{
  "inner_norm": true,
  "batch_size": 64,
  "epochs": 4.0,
  "final_lr_fraction": 0
}
Rows from block 4 of a small image classifier, named by matrix and row number. Rows with one number belong to one neuron. Each number is 128 + 32 x the weight over its row's rms, rounded and kept within 0 to 255. All counts start at 0. Numbers have three digits each.
After each neuron's rows are labels from the 100 images, of 14976, where the neuron reaches its highest value: "colour at peak" is the nearest of a few named colours to the mean colour under the peak. Only what is clearly more common there than usual is listed. The data: made-up waving flags.
# fc1: MLP up (model.blocks.4.mlp.fc1.weight, 256x128), inputs 0-127
# fc2: MLP down (model.blocks.4.mlp.fc2.weight, 128x256, transposed), outputs 0-127

fc1.142:115104098116162189130096148145114114114126121068109152134119091127114120052105180079129120171090138162191119137114132169131076184129145188111120119069139108095091137101057127178127142097092120129104149122173154180084107126147153097075086107179098130087110134129127151132152172124169130132086109127162111173136063179141182141083152104162146138166113169175059108170085094076151141134148
fc2.142:135080123191116160123098179108151151143152084151119155182108127118158157130162127147139117081129136138165144140154167136138133090135176077150122154159124123117133204119204126168145076060099080138118149121159129057102151116151092123108176152169110176130123172098127131154137124127121091093155103092162092092139059106159204083134091147045109141068150122103151104131172143095060143118160
colour at peak: red

fc1.221:196110139140139181151104055169111150113111094107121159125132151097094182097141166140169109114122112106127102097147181133126135122151137159146110098138147138109110115177159081117186154140107114093109092128076139155107070160131064138145135120141085134094129130170110046209151157092123111147065103127161156124139154183100148116115141138132159126186049208083107126104122078127131171193162
fc2.221:150131127176103107113102108169154136155061184073063127140112120142148070165147125135157152145125139183132093131099163135080110136159153094123100208215145158153122150109157103202094109121128088167067118143139101150105162186171124140081080106105163157129101129150090081126152124101112122159131177154185175117131116167110084134109194138123134114090122166090120173123104107117128105056140
colour at peak: blue

fc1.229:124091095129089147143111073078127117129147147118110089149103084141160132139142180147126156111122133135108116080131169192113183140175101180090093096087154093119105192164159124132137148100069152153084142169107086150158059118173171147159121134167164136067137072112145070104163130131118139167045131098158126086139187116099175131128077084109168081137111197117123091137101117151097131164123
fc2.229:162120127088118075116149128093150129184187137143147120084109153084144097103142135112063161159120155121095132153183212145114159158123129138057077098097106176098099159090134139082092121158169119082116131143198201139151150146160175115141148089126143085153090080078132110109129158108110159150053106101140072102161131157122155088147118062096123163133098100153106078153156166135135108158134
colour at peak: blue; green

fc1.49:107155146133146153129071076195136148174159091139117185145120132106161156137124169078105137123145162120151126119107170184112173148169094103133131106142135103132069171118149105121137124143162092108073151120199141172112094168093171157099071122146160116071105170108090105118063099129156145181043120129158130061115102137099159139153079137068083144146060187138123131099150124110082125128149
fc2.49:133154112116126118170148128098115109121066197096170123094065169128094071118136090182123180059116196146149146104165105053169079110127180182093135116147130178068122131142130145141132191120114097175107132099120120122103107120191149098136133199095140133165161122154094126129172088132120122136145140125159137163141107142106146189082159084160100106067186139146123088132110110185124103126139
colour at peak: blue

fc1.74:128128122113106142138122071142065152110114132073107138115146078157115108163127136113073165051165133142157076095141143150125105150177113137096098128107167167119138111141135101138172138100079107180110137097142113124075095041206151097104138087180134141129142148100142139142114160117160104140141088137144051088182096085220175110145144120187102083148160123113077128159099141064129144154140
fc2.74:137115100169121126146197125117174156158042158153120155133105105140167171185171160151161112180122101078107172103124121113119140144143187114144157160147160080170157116136116081125234108083100127169084073084103086124125162155099073109165174133081151159082104133126148097122122125142144156144147082117135170165147144110097115102135104150130152091115063171127140113114097066172147119085106
colour at peak: green

fc1.122:124153101123041139132166091099151109163129140119065133097128078154121118187197183114136179102133089181151101060101134116102113159165090131094171180133130129186121124132120132131132111076117097169089165117124132110109122095165138044065129147157081141165131132096123160183157118123120121145164132132154134138159032103176188110079154088182137117125121116093090101138132138097163123116153
fc2.122:168126101118112137138151073134087110095101138105149105163075146110181126080097063138089114101158162080156175136153161119079158090125163140108171092132149068114091138175156097175189192125108081134091129140156129151098063107108142145175150126098197129129159156112073078127140133164106135169075146071178173135127088098174122162148133133138168117084163173094174156132146147130119177133145
colour at peak: black

fc1.22:153114115121148105137032106195153183123154082131089184116082088144088118104160162086122108112140117154050140154134143115097133194143124101119114111186131111119126153131173111147153129150108121090089148151138170170135160183146124107049096140147077125084144109155116121141126111134138170113081106124129080072107100093154198148127211137123104143131097161137107156173116118062145138157198
fc2.22:098122115135115101139116172153141123130104226047122124094158061182123149110126098121098184115071127199140096094156095141149107086123120147150072116130128221119099111133151144120115115143149066172088124076145104138137142071152137104166112147117162161169128096179096170086140108122146126112114120183203117131144094119128162154152099097191119167085138101149101137097163170145082147109141
colour at peak: black

fc1.2:130152084132077109137138139076144133142158155126101144105073063159129119141181170117107187118122071134091170053138138157112117165151125117063092144175150158107142108128119111127174150139085078161090150152104108161171160129179152086151172165148151147133128040075129083132155121106115105135111113145148139134150099069149208090060180119183114089123162145118069096132123115127147140142169
fc2.2:157132097144081111093106100113105089107063148083106110149147126054129146121162122121186126190162118126207171119171179147133100178147152133104198145108089142105090098163167128109172085155110119123091111152133206122097166139156127121125115112080169115110076161159107045179154145144121135133088084098157134121148141127187173167147150149131119118119129208128095100108153178121121142140085
colour at peak: black

fc1.89:127115106151112155126132124134112171140132212073098090174105178110147112171145125146077137081074188102153098081129139104066176103165138050121103159194146137084125118159092132198158115130113137167109122162164054151159126107181162143107118136100175161107150153139096159154140145082081137093137186157139138121109151149131132102080192110120112107088109088146125127118108135079144095062112
fc2.89:172091127119175182129107129134150141111117115097112166127093089118115151124123140123177082093105149061180119155090122158155057136128138116171092129121177136117161118086158088184147151091086189161104122115129150120087084134107152101093140150125091165111159141184112146151164124049085144121181157139155108148156145152117190131088124096061157067073139164099166090185129089134123106059102
colour at peak: blue

fc1.217:149122129152136152100139174124122106103137183153060169130103135175115130112152126093162151200068120060195127116170157130141153131147149104135136194175105169135144101105129118182099089076140143155133175158105130130137158158093134087120163116136140180110111048110094129139133168103101137101111131104114145222099139181093162107125094101176158181058140145118128080135152134150134121045135
fc2.217:133119142149108190147093167158148153118078121133145167126172160168137127144125158176172112086179143100147121102083107095149126062112205096180070113108162129136187127131143090151115155125086104126123111172140061141075102129094133158128078104075096117219075107207144114095124131140119126083189142116148117138140180121110146170091085108108149081140123157108186104169111117127096127110148
colour at peak: pink

fc1.119:110169093142095165101094076149116158161130138128121151160132159121145117160160138144170131119077154125115121063141189099101186163146095088130120085205169146131141144132136096139219138153088114097060121145130053210170096135114137158132137127121127112121149103079101111129092132074132114132063150142179159168109152134084128078097155155102152135142070152163152105116117072105099107196152
fc2.119:150111112143134098116132152137124169120127120103111086136142076076101160116166160117192140109100108153125066117158138109113112168165132112083101139171137191103138107146098156133123095141111125136059116124086131149158174115227090043079123136143085155140136128148094106177170139101053144080120131156203121085139130138166137048147216095118098154141118153107104138129140146092154110164169
colour at peak: grey

fc1.50:130146077179076169136069130146166188168176104151110165157137104119161161117137179115167082082137125124130108092090149147150163143135081113134123058148128125157118180122147099130158215134131068134120119129110132189154130089115130132129117156165150073154098081130122083155086095111115141152068140128103091112115119194109106107125206140115100142166043165106094136149174161112118146190136
fc2.50:167075131161093147186134081056093088112121169085101090165123069099123180109195171159152155090173111166129104106115145154122155175088152175062120165092160163173138142155118124179079123090111109155098157155127150098145119131193125110136123127108089134123140121128091139151157165122101108143124079124127131156181124151155175125108147064161134183162152159108062112135200167116126153159136
colour at peak: grey

fc1.116:112113093175108129097139161128099150120111129140150123150128141143118134093143101113105114143076181121122157150131126157137097162156144167138051094088173095095087155116156106143142141101117097164074133122186116164086106157118185094113145223125111145092124178115179089123144125104114127084053128100172098135140116128161198150071068137078166164073105150121176131157105110146041184104142
fc2.116:151106145128148098131168124080154086142153158197128141121155138163114130157127098194080170090132154134101161118100119119140167109109147141072142147139124180204182120191115125127068131095098118149093162147091130106177094102114130108109139142133087126131174040084062114142123127104056084162154193088113144143134132083125128115101138075105163095137184180117138053120102154127157088142143
colour at peak: green

fc1.111:141170122077085138106167087140092099153103141162074157130094139102125139128169159160187145089149103080153122114105178144037144155160116170112103130112098117122127156141106084147148154079087134154096145134123142146074111117152127049081127133111103150119140177090082120114160169112141158130123173137135203077108136112116149165057136075138189109164126155110117062138075116184169087157162
fc2.111:136126082114154160066158085118105095117158161144138154141102188129109098074095079110172066154084175079136132185159163115097201068148067137159152130092100106102090146132109182126110130111158176157119133155164143088129082135083145123105097138141149116108129121109139096136137084102168112192171169095130149138087164184086112111138125144069104152108096133147180092104117143125169064086090
colour at peak: orange

fc1.75:149106108131125152121127149170102123085149128197076194108180137176147148044124167082166131139174094061122128121116120166131136122175104139157092118036107111154170098160121096100153184134174074083141149161121139141148071096075101137095106127128117093089146110135139140170103134102158195115125131069141121126094094109136151167104110130110116144139050109060156148152154125148139154084164
fc2.75:124156174180114089184068161138118105113086135076085143107168109123081123050125130138153110062122139149155136137096130152182143155066115205166098120136132174142129147081142121133116188124100135069114139120166069140119130104093097133093101108112076072149115153153117200156101168107120125094100143123142059151145128106115179160111145134104203135148114097114099144148144106146095174113201
colour at peak: blue; pink

fc1.139:138150200113185120146154136102111126155156067120152141101150167170100140183063062144112114135150159143121121203117134106143075110126106099113148106123137104151068155078157124119097122120109172124175062109125132165091124134077128199152147078155129125127064162120127139059104171163132125140138080115089109109138157138133086130201109184074137165159163093121160152162119109112123168150062
fc2.139:130102183109092116115112126159143150119102138157107152124172137095063100150131133129133125128139147116128080081144109113127188149079124092162080092150146141112103084166135138104126141137139137172255124096114126156168128157177151171137075101089118134090134108151147089097099102211184154113137124155064177122119129132145092123062111116136115145162104094129145128083145066111197092112151
colour at peak: purple

fc1.35:149108150096124153129116118136092142137076191086159112086120149100085179100158114130179128129129141146159148140131202172091142098168128190129035099083125113087087122178166084081153087096119129136103101110159142113083070107138121091089099119115129097101152177119121121144156169128181104069118142119152209093119153120122144190155109194098126112184093146124168106145100100138114151185132
fc2.35:112112090101118172105119108147169133154138172067110201094110118194135078126118134128134159142073164122133124105113127128133151128141117073105133133103127152133135098064159140185091120123168102161132157165143120143112101169095129191149083079111145163161081082117147110129178099110159162237140122178155107157127195143077163147074104069161145116070163151128117084131142125143160106069102
colour at peak: green

fc1.39:115135087113127145093119102182137134178106162124115151130076079149199130135146115091146120148088112087145166070095177146071149195184099143115116117149143146039146173104129061178191121138114124129083106108146128207169104173134115129086126128086114110118135150118108085167155108072115148166097156162211143142108141157115115137116117136074129089157132159116166084111094069156114118141143
fc2.39:162114107123168131095162105108113131124143138130104085075160119053073143079128121134164116131082088148104093150172095132124186117135112172090148159123144155155138140151072173065096149148124138091062165132063163131161159106132065115063103132142077112149120087120119168141144108099097192085160136129195116135105181184131137110135174117127096198129128130141089129074154162072157132170122
colour at peak: orange

fc1.182:092159118140141173077130199109099113128056155084110151148134118105136141105132114129159119187082158117196148135151134179149098177134169189133084164140127164054113131087131115148125107109122135170032133097154129151079113156102174069134160185098121131115107169129133114131118136107112119092106120124178100157142106120094218076117098132120196158076144165120143095144145102168094137100148
fc2.182:154115135152099100170164144100144110137115119143150132085093126175111113170160096194100143115164126148078130108053104141167147096144144136072153142158162151194155149134163088158096117112076080175090110149102140139147086143153100117105104148142069162171138091085098154131149160098059088140176157140154103121209169098151176097116116114108192076120183136044113122159123134128121135178136
colour at peak: orange

fc1.104:130164152107111124173082122124080153116108115176168152119138098080107155089227148135170162099155118125107126109149178095142132156141119158115104063122098195130180091140131129091178085184145100092118087097130102060087151163118096083141157127067118113143156105125140156181114146125149128058136067096144132198114129113119233138138172117155118156156093104127120128146128122176113125124142
fc2.104:149101161080137088132107145180157140133163143124125056136117120074092102150153154147171073119094068110104127164151127133171129100104086131158158091170116127107170099092089151132135112196132183109139150119126178105164188121105130131034087154132077083170183146171146177183146093083105174098154158173103093101140112156087141110154187132104101140099114102170101114122147157129155078117111
colour at peak: orange

fc1.240:142071066161106159102064119182103143158163141145146111158127116073151148095143207152115108106132133103107142114117147127098180102162134112115136137165168114156103138174142181175128121094113141114073182188150100104132102106124186122092133170135124166094141103143107107121166076087080158133140130121174099117111125130114144132065112061096063116071124177127132101124220138157127060083148
fc2.240:120097129157111147172106120091126190162185107090146129129106096118182159125138138149111168094133112097164172079165165131165125141127063171086115102114152134106060133134130164177113125130145080098073097134166142132150137114143117111156168097185140148136124086084150099124108125110130158171123120104178094089164118169079196089094083100077099053133056145159063070132159151150113129173109
colour at peak: blue

fc1.84:095119119130118134122110145162073125108160172120130115132206098123090185122115183119121183100149111101111124131084139187122131153134094155129064066091173194076098152197079093088137180097106159108100137159145113165125100072155180131089155135161123100098128097115111149133100133125202128097083056090184128109141132147111135169121120108125099132202101148184120088114122123149115087140165
fc2.84:122109118159076106175110120021162169173166149074142130176141094112167121109126136178083161071121105103162179081140158169122164119102122114117113130142145077175082163148146174187100160108163070136089142133146114129174124156122173130198189147139157130161155103113133149120131136123096152162129164146149082118148114116060099112077138118108122083083128071143135104139144126189077118118099
colour at peak: brown

fc1.82:134118061145054149140150114145171092113098182075114104131067125169115046086188122137110148172082113137173160075152114120099152120191142117111178153169124172142131107188137090156126114134113107106133105163124136133117110159163124111159120147073124144143108091082098111132116079101121154141152162169152180147144112161089129159088146137185183095078068173106106132068091118115158172117161
fc2.82:153083147147179121114090158176153132121094122153149123133112101049117111142130140122201116119149073146142092122150123135131085167153167095162122080114119148124135109124127114095122121216129137078061111127126147151171164090182067117114095108119128078068140148198106135176147112100119120103122133165174133090126107201124152107190186126110062137153094161176121154097130105157083131082185
colour at peak: brown

fc1.243:123037079107146193083079178127184132077089156123126058170133103057193155097141165101150065169119118144154163122128133120147125134112183164168104137140120132088137107113056156134099088096128125087105144125188183108094154152109146111117086150124107136111089097149139073128162130134138150136126125156146164162103120169106157122104204084098149143123128147165110056172151112139124103125118
fc2.243:125092109161133194105115124119118165220141083120107144124100096128113165144150111162136078031137137125123122086124140137171140110134100133145120188155193079157132164136180133179124072068099132188084127114147105077123115097122094108102165162156095223153111123139156179131116134084109111132185137115173081137173117111182172079127103111091143080082128124108146111162123116125135141133104
colour at peak: red

fc1.44:071121087158062102153175127109172156190084127093154139103119053139111122152177152155091171120120067147074119055150104159134095183138107165127119151120111163150164081137099135112138134158131089155109143053106115112151118124168127116135157170140095133179159083154192153128123150132139107128136125153139124160191091108158191092126169120215109077139116156137081136098146104139104172093112
fc2.44:206086111118079091120150058208170083124122176105110099159110141122157113161114088168134122169156065115121159082110109126103186069141157096115186091147114129132129156154140090114151126131106101127101130161157125172127127101144099136138102099130205100089122143137082053128151144116090169149060138164155177140120166136127104144194141170151160153101152164120165165102145148080129181105148
colour at peak: brown

fc1.148:107106106118080139090133068090116155143115103076118124125140092069145165110117165137160141080131135127110134104148199133135171142131155137114124096135181134159123151212130123099148127133085132136113127135088105128121078124134143123173163098192133154088145081169101058127123148122138121147069101095162128128127172126119137064116133118117089070204046251147121141143143077161145136165142
fc2.148:157101117166094086120137119120166128193166104131118088143090124130152102163128130152101172117128114215069076084154165154115148166115145132086117139107118181120156155129162131099085121158133089112057148121103166162156131115181123132113102125160159082106114099082108078122171138133084059147075148126167124112105116113170111065154184089145152208175170153124126139134121195081121150176162
colour at peak: brown

fc1.78:132120086175122143062124171125094146113129113096160142146155131081109125082119091084138105111080164100122138147164089172168101149136149115158057105075136128055099129151137117143134184140124054142083124130162143123113103085165184118104126207147124088116088166129167127096137117132131104094041124109167097118123107142152216095108114121087175146104144159137161127158146104124063187145173
fc2.78:173128139123143078112141137089147093107140117179090121130147164140136116128149103154090144100137155116153124145093121068110177125129172081099192186170135151171190144147102122148104128109083117081132157166082140135191157104091088115078138134157091143144154098080066103159128108093023097130197171132114154103118060130153117146119162080114137119114198168099137080143116154086152089151137
colour at peak: purple

fc1.13:119143135123164150084116158141101181135098162151110095101117134081130186133159116133171090109134133116132149118131173128095111138166085137160041134162135148075144116155105082081198065114125101143065095101132118104104090162132064140101180145109126161101180156140140096153155157133135101061131124171186182167125164119133155105148123173058105120194075154106180133169129085160115127168130
fc2.13:069130090124143108144140138107190154183150176059155152138095082177141072136105117154076167188105104184113111131133129147109162108111142105103125113140126148168089150049145147165105089106142063156048136135169128120137151178168130112113088109136135161118083099081124117088154149121131144156113153201190089155161169148102177135126117116108142112049134167131082167125092134149113105149101
colour at peak: orange; yellow

fc1.4:093141085080138155025111083141106124133182111134130161144175130127088155109130149114194155107098137157110078098175197137143135148136137149132087095138160145088081118201119116095120118135143118138070102119125111147138088113153067159142131130168146117109106070050140089136117172123162077099091131108145112142085162137141127150150084132120122147188093191160135116133103128076152076207156
fc2.4:094179111150123086153100137114093170135110120069123150108106143058141103097117095127165204053104143132123101107123171100142126148130119078131144134128109218093123165123155106115126144210154088092106110155153129172162132099173086163127078090112161069182117088127122102198166116141110122130103102179164106139124092150108168128127175087139102142179128094134127148112195152106118158164188
colour at peak: grey

fc1.166:139163179099156075155125154088124100122162076121171104095106163137104107133074095149113092156158162151118144197147109083171113087079129112118198119144121075143103144098182175135087150158143182099197094133112152135128190139089109174141117076127097126159102152142133163092150133188108119142151119112046095103131178110134064148155131144082118139114200079132147144149141153097122144162085
fc2.166:106097127135117150102109171167137137161128148154098129087133146147074143099104148170133122126135126093131094131103117148124124130081121115164108104168182130127160109126109116127109145152134163137255155168087145126136138139089111146119132138127114120141132092130111117137108116195103141130140175179000114087141121118119074113073149114155114132113097101137122143109122137088181121110173
colour at peak: purple

fc1.214:152141131148108118100130092155130121089144126200114127127085176097135126081183177143101170143155095098112158090101090126096189116181141118142135153176100095129114145169130077120155139178162027095140162170137153120120168140115094091112116151112127104066122163130113105191151078140105210092130156116136122110080073116161141169115102101152134142131074131082132175060131138135128123138210
fc2.214:086124150143134143114141101137112133134189105116146105135114121147133165072105132131117152081086132097136118143102113080122155080114125110117138120171158132162101141152105152129104155141107103151254181151113093092133089125066075141089206128140135133170190077079118132111114071244129095138139138141051099143106103151090073169159123133142074115101097115163150133108137160114148137114147
colour at peak: pink

fc1.255:109134131111111122133063088134124165169155096086122186099094080064143145065179146079150122049139098109164088124110214140146068141112093157118157137157104147110139096082156059156167142120148102150081113145097127124105104156125124110063174121135144180173187103084136116204170121133105109175135111152143097148156140127134220132139141150124147096139130148128100116130151116179092136135134
fc2.255:122139139100123096150130117111136142127081167203176114163110153071180075164184146186146130164199095117091113139107153115104183091109203183108174135196114072149138116171106130131142061163125143084091136110131126071143175142127139106108078170056094097145136176111100117150118118115125136086149121079112169148148123154128134165122160105099181148131095176122126081143078149130102104121105
colour at peak: orange

fc1.21:143074102076141183083078184158125170095112159101123109147110103098170130076116137073127096174091128165169153113126168138109112156107146194155092146106136118049102120098092145160126112077132126122094126145206189125109112142142167128097123135151153163106119106143113091158161136096153150129120111132192142153127115160095173136099163067118146176064144182165114047184103145172135098127119
fc2.21:124088084178123193104091138131138148176129120124119123167129110107132137168153154197165093083145070132146126116129123120160117118167142088152129194165166087150155139125161141190117096089099105154069179142100097105111149116125109082087152148175080201170108127125150147149155120086092110132149142126175065134156124098162200091103102102111148055059090175094129072152126108132149097109133
colour at peak: red

fc1.209:168124103086128151121161124176164120070077113158110053176133135157098102155149146146091143175111090164115148094140073117084173151148194100132155136234163109169157132176045122126174122089097125150065168129093089154152155123176111082161112107129091137094141125101104153104129118107135136118108173136155167082101124136137123104099146091193148121118123121133086138113088077091157137095171
fc2.209:170135136116160118135090114155149129102087074079158134167088128026199123093131159126182114136123107089154141165158086142153072161156170159136107102138145103136099176120144118163187123184137120085056128132131152137136127164146130127106141141090125119081164138175080089197112135123115146145081094100134115107109139157111189162123148122108128075132060175121117181121155075179070129117164
colour at peak: black

fc1.125:114131141189089140132124091140084134156143139073095183157125063081159174074106154099148139065136128085123099087076215148131108130141069135134145097096151154111088155138126123182130194119164101138102119180125125141162045072127164158116138117181190109129128080086092122172120156091136132173115116095193143117158116191084147105108129118131147115162103134139141122159186101130113113120107
fc2.125:095120095140125123153165182081104148083131070180180123186093137089182126117127164178099105196116174082094143180144097118133169132106139133085172111156168081131131130124033126106126132125088180089103121126102112104221145101121092138171149150130130141115130181090141183118066130091077106112161153127119102146156098163092102061147141164092141169129101128122096126140105104121134167135129
colour at peak: brown

fc1.99:135108110110112177113138090168116149154174079132141098177129119158147146127102142201117130119122114080113175144071169190117148143125127167122112091124155096161106145125130102163135155102113136156069119131128059151131061167121115134134162115149095122134244087089180108103120143063128112160123146108173113177140176075077136110097081127114165066145095165134130145159071064164128108135103
fc2.99:125149065082137104108163148070138083156180135154178131128102181159175091130069098113080122136064199151097128160208132117104158132143109144096155112124134117062106153092146146112130110137167139125106088124104156108139154114122179150142119078131179084144076129069116126091184116119120170164127130130159169105076147169119111119133093098114107170108219093163139130109130181096134140150074
colour at peak: green

fc1.135:097137067148133100106155146100159118110071079146152112175126137135169135164120158121133131167096164153068134106196210156139135184148146074165078107122142155108180145103182148122161091127124119159056112089137071133139120118173161146192154129111194108134096111097138071097120113104143073149059161131149138150108126135170140099154084114165133089148122203144138095130120116065099119142154
fc2.135:111139144166159090183100132128157139169152082150182125135105126115121137108117127151090156072163135170073106112124125163137098165122131117103116087088151107094104131132142124076133158191115141056169140105134162155194128111205110200145108143123105077144165108125102140144101115138137089119108100146092075110125121122161060094142192166137089115229111125184105148119133104144091180202135
colour at peak: grey

fc1.11:087086122098135185080094115151122147086170185174100131140194120151131125092119142052128147141089131104162142132116100111107113171150150151109056130108110155126126053195114161105121145177197121142097150184150116109153143166110165118082087137129119107071129075124106106163125072098133119115139145112168173182094113170058166155092129106147100127112085122104131113167131173165176081142165
fc2.11:099159137182106151122108179142119194131033154099086160107160104097143128147177157106178155145173066124169086058100149167112092188141153134120047172139117171119120152082101091141138096145125114095131133129141103171117147155154122091057085108106124145155095115147154080170157156127107129142117083118134089142114106118132149134090118079193144109168112164105102090115161140197098135134165
colour at peak: purple

fc1.67:187156118142101125142151127142135146109087111169123117162127112100181166124175219161132122151161101086119157103081107118028147197155148162092153132141187115147156151142062136178172118089091154088137165142058147161154125124141119108139137104147088157107163104140112077133158163094131110122156178099136154110099134112168132109080166051149115085163120179131108088138105084133150102173156
fc2.67:112155135108160069109138103190127100118116140086149113189116152074113124094100077068172121108093138091147108187145160113105107073191072137188105075123099132123120139125116098060142144166185135150052104123101132129112072165120128086123121158132138111122157151151142152149159119082165113134083133114118158137081114142090125139159159183117144159155070095162186156098101055171117089118172
colour at peak: brown

fc1.206:090134141126151181136096117161101167146123178119103089136140144113112117132123128083171147172089137067064113151117147128103119154115104142153062153105126153120075102133133125115144062147118128122113140135163087181120147182127129115058108173057069111069192130125122145154108113132153156048071117153138153147084132119109140103157106178087158146136026100140179153110087084184115128140158
fc2.206:124085136095145120108126123143193135120059126100105113137132111146117077185083147134063187151143167167064092078156070122130072119109131099083111091096112170089170116082143088147135116131163109127138074113132129190122106158172140153178046101108156135120108099161121089137158150122164123175074136144149142176101131146126087172110156062201105123139172137132103086093139113120148106084156
colour at peak: blue

fc1.183:118102120154105143073088143125201181149138103107083151129137117096156163185160187089141149100137145107128095069164151176093127105173108107130061122138118177126141156131132097065150135178134078126117122119116138157179120092134112138125153117184164072105108060122146099162089090129128120099060126108128124093100102137155154081161127162103106108183090197134139122094160149099097183177197
fc2.183:152102114105184149116105118146158139098098094107124132099092087140098116094145165114213135154138081148185125139150096152109071150155176152094127146128102136098157120122125143148109108170082120125180133159113094093097170145170081147093128052118069175111094133149066120097130133187138095146147104138175154178114085121110201134139089054111123134127197186145058090157092124169134132121109
colour at peak: grey

fc1.115:123130139142077089171071126107160158102103134165119164118144116097136099106144193072129153130166108109076153072143099129118133161172125105107062161164098145099141150114155090118166172168147054107122150113135154143186163132155173078136129175144148133131119127203134097224147122105090162094107099102126139084076063112128145122089153093138115121133081152099131177122140142171090103090196
fc2.115:092050131077190144091100125174099099095117071050123091146108076083089120093123123133123114112125118127152119117169104173152100134087100164153140121116124140084063065128134145158111163123161184127093123125168132119091088149116116127111082097163104123095173158155103188131162153109154123138142107158222118139164133149128183150158085147156091088117139086159095169169117131162181093152082
colour at peak: blue

fc1.212:110149073135069151133131107118129097180060185120116185091106150132082108149172132151162163083095174126204049121131123169145133101102166147100053113136089147127108152169108112118100099125098101169110159097081078164125120098178144055068130177130124139151113115097157128146144122150087083135064121114159085120132130138124153131087087143151212145113121132162125118083112133178146149139145
fc2.212:146084158083143177107090091162156127110115136190145113157136148135077140123139166166142110100167109096152162099105104130112155077104179098172077117095112098156126091189149167151126131117140109128136116217144081103116148151158141089081098091121089122107129071122103071142195114124157110132138175128115208114081150142103096182100084118092119070119085190132150075120111115188159093149121
colour at peak: white

fc1.58:119115097184111137058171121118115173171136087172069145153137092099153193142176190121093133105121135150149127124157143111091133133162151086115114165114137102145119142128167105168151150087134122112097148146101118106111148124133118051116185159176131195120123108143123023156121135124118122132104133096123130087113128072182157121123070050137147131129099231063140126161149112137113120098174
fc2.58:081155147106117130123127111173075121141149138100144104153120101134110097145124095131187133130081128074121104137138147183099111100179057148185081065085113158070109144119120123060178092113095157180117100101101128131104099108138157101143091160153152136174182087118157208131134141146167125089098136077080106131124197101094142105144124157109102154124133032142141128075124129157132056148122
colour at peak: green

fc1.176:133150138086112150104127093135103109125093113139096103156094148135177099145175188168153102117154095127135170130100115087044175182125149206113156130116179112158158121143076111131141123089067148118121135119089079136095126152125095054081107092114088143094143165071123090100152141097137145119127177117139193100118132130162154152076167096147162103200138171151098115111059115151168094163175
fc2.176:142157124134184102102157089119100098105115137156196133158122187094135104037098044112165084138104168085126152175175141144083178092178095128158172131125095100114086146170139137068128145144154150138087090128119185080180118125104129134112147138111185115105160132130141144159137113110133116180102160102136173164093102168077094120136146154087112162117092090123178153049146126124153090109150
colour at peak: brown